config = dict(
    horizontal_flip=True,
    loss='sigmoid',
    encoder_patch_size=4,
    encoder_kernel_size=9,
    text_encoder_width=192,
    text_encoder_activation='gelu',
    beta2=0.95,
    learning_rate=0.0035,
    beta1=0.9,
    eps=1e-08,
    max_precond_dim=1024,
    max_steps=5200,
    epochs=3.3,
    warmup_steps=520,
)
Rows from block 8 of the image encoder of a small contrastive image-text model, named by matrix and row number. Each number is 500 + 25 x the weight over its row's rms, rounded and kept within 0 to 999. All counts start at 0. Numbers have three digits each.
After each channel's rows are labels from the 100 images, of 14976, where the channel reaches its highest value: "peak on" is the class under the peak; "strongest on" is what is common among them. Only what is clearly more common there than usual is listed. The data: single toy objects rendered from many sides on busy backdrops.
# pw: pointwise conv (encoder.blocks.8.pw.weight, 320x320x1x1), inputs 0-159

pw.44:487486509557494498459494512515476467459464519514535533445499540506482516544454531497517507521496550478533501492530473492475502490457511497446490543514482477490530469488490506487497481519533515469516488480503521474524508480486487478500501512501535486485513503503482503513497493493536461504494436503467467507497473448523493466481483477476513545520519539514454532454495511508525507500529510508533484494506471517480575496513554503503478489486456493494514484469461539521494509451478506
peak on: brown part
strongest on: house

pw.270:449509506561501474465486516502490536494514470503491518534516483493518507520504520527492512493543501504529511444512443495465497523496484487472539498529455506426516507576503511516533509515479527475532485492525518524505488559483531473506509498512468502460503494507512533501500488506493506496493493516533531511520463458513525526513451497501504472498508494455497539462526492505456515484439491512521512490492488494477505493462507539509500544493519546501448486516501486584496478480522517
peak on: orange part
strongest on: candle

pw.257:450504512496481528558479501513496481498478502477511527447519506524508520486506525493494486544501485495548525465510490517499544497538491468519519486495498531491510465482508509550524514539470487474479470519509506528521522475493448508560474557512470477485475546475488513500439499484519502508530463502510519478484503512478530514563515487499512522474486505535499510498527506490490509493490500490475487488494505505500466440481497488537482513464486498460503469469508487552529500511508485
peak on: brown part
strongest on: from above; ice cream; tree

pw.301:469519485513495472469517503524460482520500519498491514512493492524521491462549538500498503529480479491487536502483493517446491476460513498428513467466452527488507481543485471457516501477507512458508501533526484516502455450546468566543499471496499526500462486525486496506472522503507503456485499555472516513500501466507565555473480491507489494552512456468444516504482461518515536460511505480511468473471488515451496486534458515503542492488493467512462481515520442521488529527513524
peak on: orange part
strongest on: candle

pw.19:530537512511473497512493476528527532503511459503479513585528505540483479495553479513520509499502475483480509550491526532501523525503556481464486462532488496513521513509515501452484480526463519466486496509480527495495492449487531488461530468455516491470544510513558508519492521530505506510520519490540527503485495515511503450503492483510524458459499477500496500528510459484522493537484504479524489488532510459490487482481477509476518516514500519541486442493498509500492523492539532
peak on: part in the main colour
strongest on: candle; orange

pw.4:500512509532513474494497503535446515494548558448539463488514458528488494529516527515517504535489492494545504504502498490494501470491515528556522491527505490521447496502506489481475555486525473490453516470513525475502501493542525457514540516479470495476488491487464460463509479491485491509545483548575496527501502492491520514515522502497516493520467481458490467505546500513468506433505550468529511484485478508515476449534487524495464490453472465500515457499533514493489457508499493
peak on: brown part; orange part
strongest on: pine; candle

pw.3:490455530534491507521482536512526481494515506505488502467494465526517497465488493503498453488496476509525520503510553512472465510488493532515451488499509455493509515488491505488470489534526509468507488474479516456463513485488521499484491487503507477540490507491519542510531488463486502448486516492504483512510471508496501460484480547506493510455498472489512467513527506495466481540497494509489478476525518492499462475506527507511477492467512494476538482582509515499507540439476514
peak on: part in the main colour
strongest on: blue

pw.173:451539518487497481484473516513538479477499535546502478505469493494457492516513457481503525498488507536493490496518470469482497525465504521501500475576502472506529423522540510488503472491504472492519495494479466511520484473499493537491484445510502484481491472497477493484493491457525515497510484517462491493511537467537516542522468509461495514511493477470486484506445501499546542484503509534497511508491518500440474493523531559493486527467473500523524502540485495525482477503481503
peak on: green part
strongest on: flower

pw.59:450507499536482496483514460494514513470507477517493493482502487538502503499478496542483526502462491504506510475489441486482469481529506480481512552485497528521465519479520530504497551471531489508478479491493489494492476458488534496493506458516538476487524503452474489530504501470499456477468512464474504480483549559502515523477516463487500468472473503479507483481489517473512482533504500474520491500479496499498532505503517453544536497536509502520489516480501441519494475494479510
peak on: dark part
strongest on: barrel

pw.188:519526467504483463520547475551502524473450491494506514474476436481512495511503544506466482529495508514522487501500486536478524489555487562501463502498462540532493506493534522534477450499485459460507498488507471481575480486491480541550491452512509494509507490534515487510505498467508525533505522456477478462513476454506525542475499515498483488508474520529500560471496498502490506520501496484458500513481530492516505531527475508491506492463514522498538473465469528469483547538478499
peak on: dark part
strongest on: dumbbell

pw.85:531509478499518484492491509505483576461477486482486520506505433484541497457497502536481488483434500462485491496507491521479496459482486512487518497490485545505466456538521482498528474487504481501515540523494539443484452512491467533530519503490565512476501508537530510464501525516501486498493515474497528445448524505460449473493534494518528469527480473505509531482492486505527479503524521514516485527521494509492507487518513476505498440477486426506528517497458491493496508503506507
peak on: dark part; white part
strongest on: barrel

pw.28:527496501483463469515486502506484535492492493481512488541529475532519486448563509450506534502471472516535520491475509508477551491498506495505514487471490483469494448488481534531486480525497468445490502453470486489489537472481495479474483500442525506484529461499467531528488511517491528531507510507546505479518497543493493477494474499494492453465462528496493432475466476502480546457515497510514481527534517509532478482483522465520491486520500528510506486509485465452501539473499501
peak on: part in the main colour
strongest on: pink; hammer

pw.172:532496500509521521510526487501487509464488483489489522502516528458477513489437493528461538514495460478497519529500475529485530476458512508534486510522493511468479500511507480483492555523499492496485513526525470515454487525488492502453461526533464528496478496538477489465502530497531594493508462524473492488488474468521539521477456520519493491526518502473502455493481485513504467517478492493509464491486522468440507589459480491472492444502482506508465473482484500509493524525491483
peak on: brown part
strongest on: from below; mug

pw.235:472504480493477539491521516531524515504499490508485520508509508500453496475533493490482540513458502491518506537505538516467482533485491501526504504508504490491502460491455533551488471541521501461515506506495524478485484461465460503535542484490488534508461494478491479564487487490457466499528534472476448480471518502522524487508458499511500462464551518492524487513506495467480514538475526482483494540506506523536462466506493544486477511502513483516539518570491492465519465466500480
peak on: green part
strongest on: flower; level

pw.204:502478497479487486477490484530474514505511529497485550477528473505478512453434537505530505475488525503522569503481486494474468475479564484516428521494477508543555490540493574511544499508527484481493506485491502488462501484465483456472508467508480468484497523517504460487467565487523468485493497525503496509494485509467487497459548522400485498486509479510500483504521486508536511502529519587484480500506483523516493515510475481570477505504519468526499505500469487507542526526499490
peak on: orange part
strongest on: candle

pw.178:514483529476530533499489488545491499477498501520482495513501517515494503466512490528490494490533492495480472528478528480498518528487526500531511497453524474561519501482511483497499520491515474476530541510530509488585493450479462547501495463496479491466467539473526512537547488492503524470445518488502499512516481455502523443525505495505543503470488495484545474496537497494461573493518451477519482452543462469506500464515496471519492473489501459442498481514485500481521467482465492
peak on: brown part
strongest on: flower

pw.109:485492502546496436495462515505492534505525465503497497491540521471555466500498485535538543547478494518473479510507511528489473485489523506469489547463477497501524505513487495497495527484469495464489511505490478514470520528494453506503450522497490446507519506533504499573527442417479479525491512504505482478507491499528477500521484494492480522503529449482504521442485485482497512496506444474537468509489489478488473459481507502535474493534514487479514520525509480468523498487522492
peak on: orange part
strongest on: candle

pw.300:487538507443508507496502493515518493530491500480503471553508490448480476468491529540518500507454533530501513482479529493496508522484516521497540499457528487523520472532460511455507541456526516477490454538527538476475494511494517505486481477490479495500473513484486469491502499492517456528504481493494564510544489456498535502512480538508515497474479470513462533512522479515506493548502457521436500507471505479476503518509483554496537526509471505516503487479530532453502496494507492
peak on: brown part
strongest on: from above; ice cream

pw.143:490505499517476512506519511470514503515505477501525493481480496541482532466480547481509500545526502520498491455496510474536489508505489506466503470499471496468555519504479489482470455497591527469527490524474510477515482520493474541494448490453557536460479478471481504447512521497531480525512539490518501479531472460528521532516474499512480520516466481478492510490503503516510488515568530513470479477504500503504547518501505484494521492481531474510491538479526547534536500486501488
peak on: dark part
strongest on: barrel

pw.293:485529488496525560463513473550541521488512500484511499487513496475479516490488497520462515491513544532531500475484500500485511468476485539483449546558558493517486507483480511516490503483503494475489528528529495487490504476506532472496501548530493513456473490507424503500488520503517525482478472500509480511489468541448521488505521526499463495506504499522551451504469526493447450477507518490485542472508528469535483521478483476497504524521545501498483490526509523495499470487495500
peak on: brown part
strongest on: pine

pw.140:537502524537520535439475462511534528477507500477506541501528509469513554487490513497494498481502464508523522543489520522463518460481477454494515484562558469496530488495465499497477514508463535483527480554499497528546478494496493470495493552508482546466503499498512472531479512495489541499479484504488500477447516490496472524507476512497525454524488489485485506507474464527521499475479505498460478495468528492452479498481530475486476520518495509490495505505490476509526473531534477
peak on: brown part
strongest on: pine

pw.317:498508489460499452532520509519492498510464540486469481519501528506487528532505530442502522531514491492495528504529458527479463504482492503490492475540528536512521473525465480509525562500523470529489496469560530525484469470519518481502463523482487515535521542494503445521531497558498500494504501498540499539511499510512450489511473503477514536487540509515485532529491532497467557491537497477537473502508448515519451515463518517520497546513476535501484478466480513480501493517495508
peak on: orange part
strongest on: candle

pw.187:517514489515531506495423471521513473561510475483549521499474498492562493535453552483500494492527467498519519500465499510550504465532495504482517500526527500545498481524539507507503519541579446490484510495518521491494514491459497505516484498489502508537507487518453515517477501564449491477461451514510500500479513504490512488506530499554505474479495444504525551511491520487513463518528481498545476491508463523520493456515459466490459513500502494491473477494507515477520492515515479
peak on: orange part
strongest on: candle

pw.104:514479473535465506487507502494477476477492537529491473457461450459493487495486495523489508451497527469542491493466462506458512479457481503497530490494445514503494502538515483512454524426498523484486531494525544506482484461458474490486475478533487497479514515550526491529527533501496524463513482526554501472463477489471514520544547499486457517541525529462515548503511511532513493496479513487486481484531515455494527497513477489524479521507517538494461490506532501459493498467447488
peak on: dark part
strongest on: bottle

pw.89:505537481525461502518504452532459525485515512486540491519535482508526528515523509442515498468512472477516541501475526576506518480483520510514483475551513478508539469454466490516492478515537479487495477542491504537529441529486475508510530498518449468508524524513498513495509521472528584460490498528520465488486488547530466501514487534470495459543548516530486486498515478510504482521487514539501506513514502506517468503481513500502508489497472532495538504535498560515508465513513479
peak on: orange part; brown part
strongest on: candle; pine

pw.156:487475516514513486541502490472500486485500474504455483501526503520530535527475552482484494495509482481529543515475505514480475529497498506451530511514499502477500496489532473525479485553487498487495467485479470540475508494556590464514516519485478476473488464464526492507489506493481513502515476510496483506504526485498501508541490465485512504529461479527452486485489517509515503538471526466510501564481507448496461486485525547484554488521538504526544491513505501529500499472518483
peak on: orange part
strongest on: candle

pw.141:522518479522472491518505489458424495504462496491515516471528508502524503466530541493483492500492535485519522497462487498467502521493517538530516536489504472485492474520522557494489582474473501485486535493475528547504507447441446489480486504474514448477473518488474482502521508512517505468522517499519491488504505520548518462518487472500508511472462481498521462509498478476514520505501511492496562457501513472534493502513508510470505499490506498474516523477493476516505562496444508
peak on: part in the main colour; orange part
strongest on: orange; candle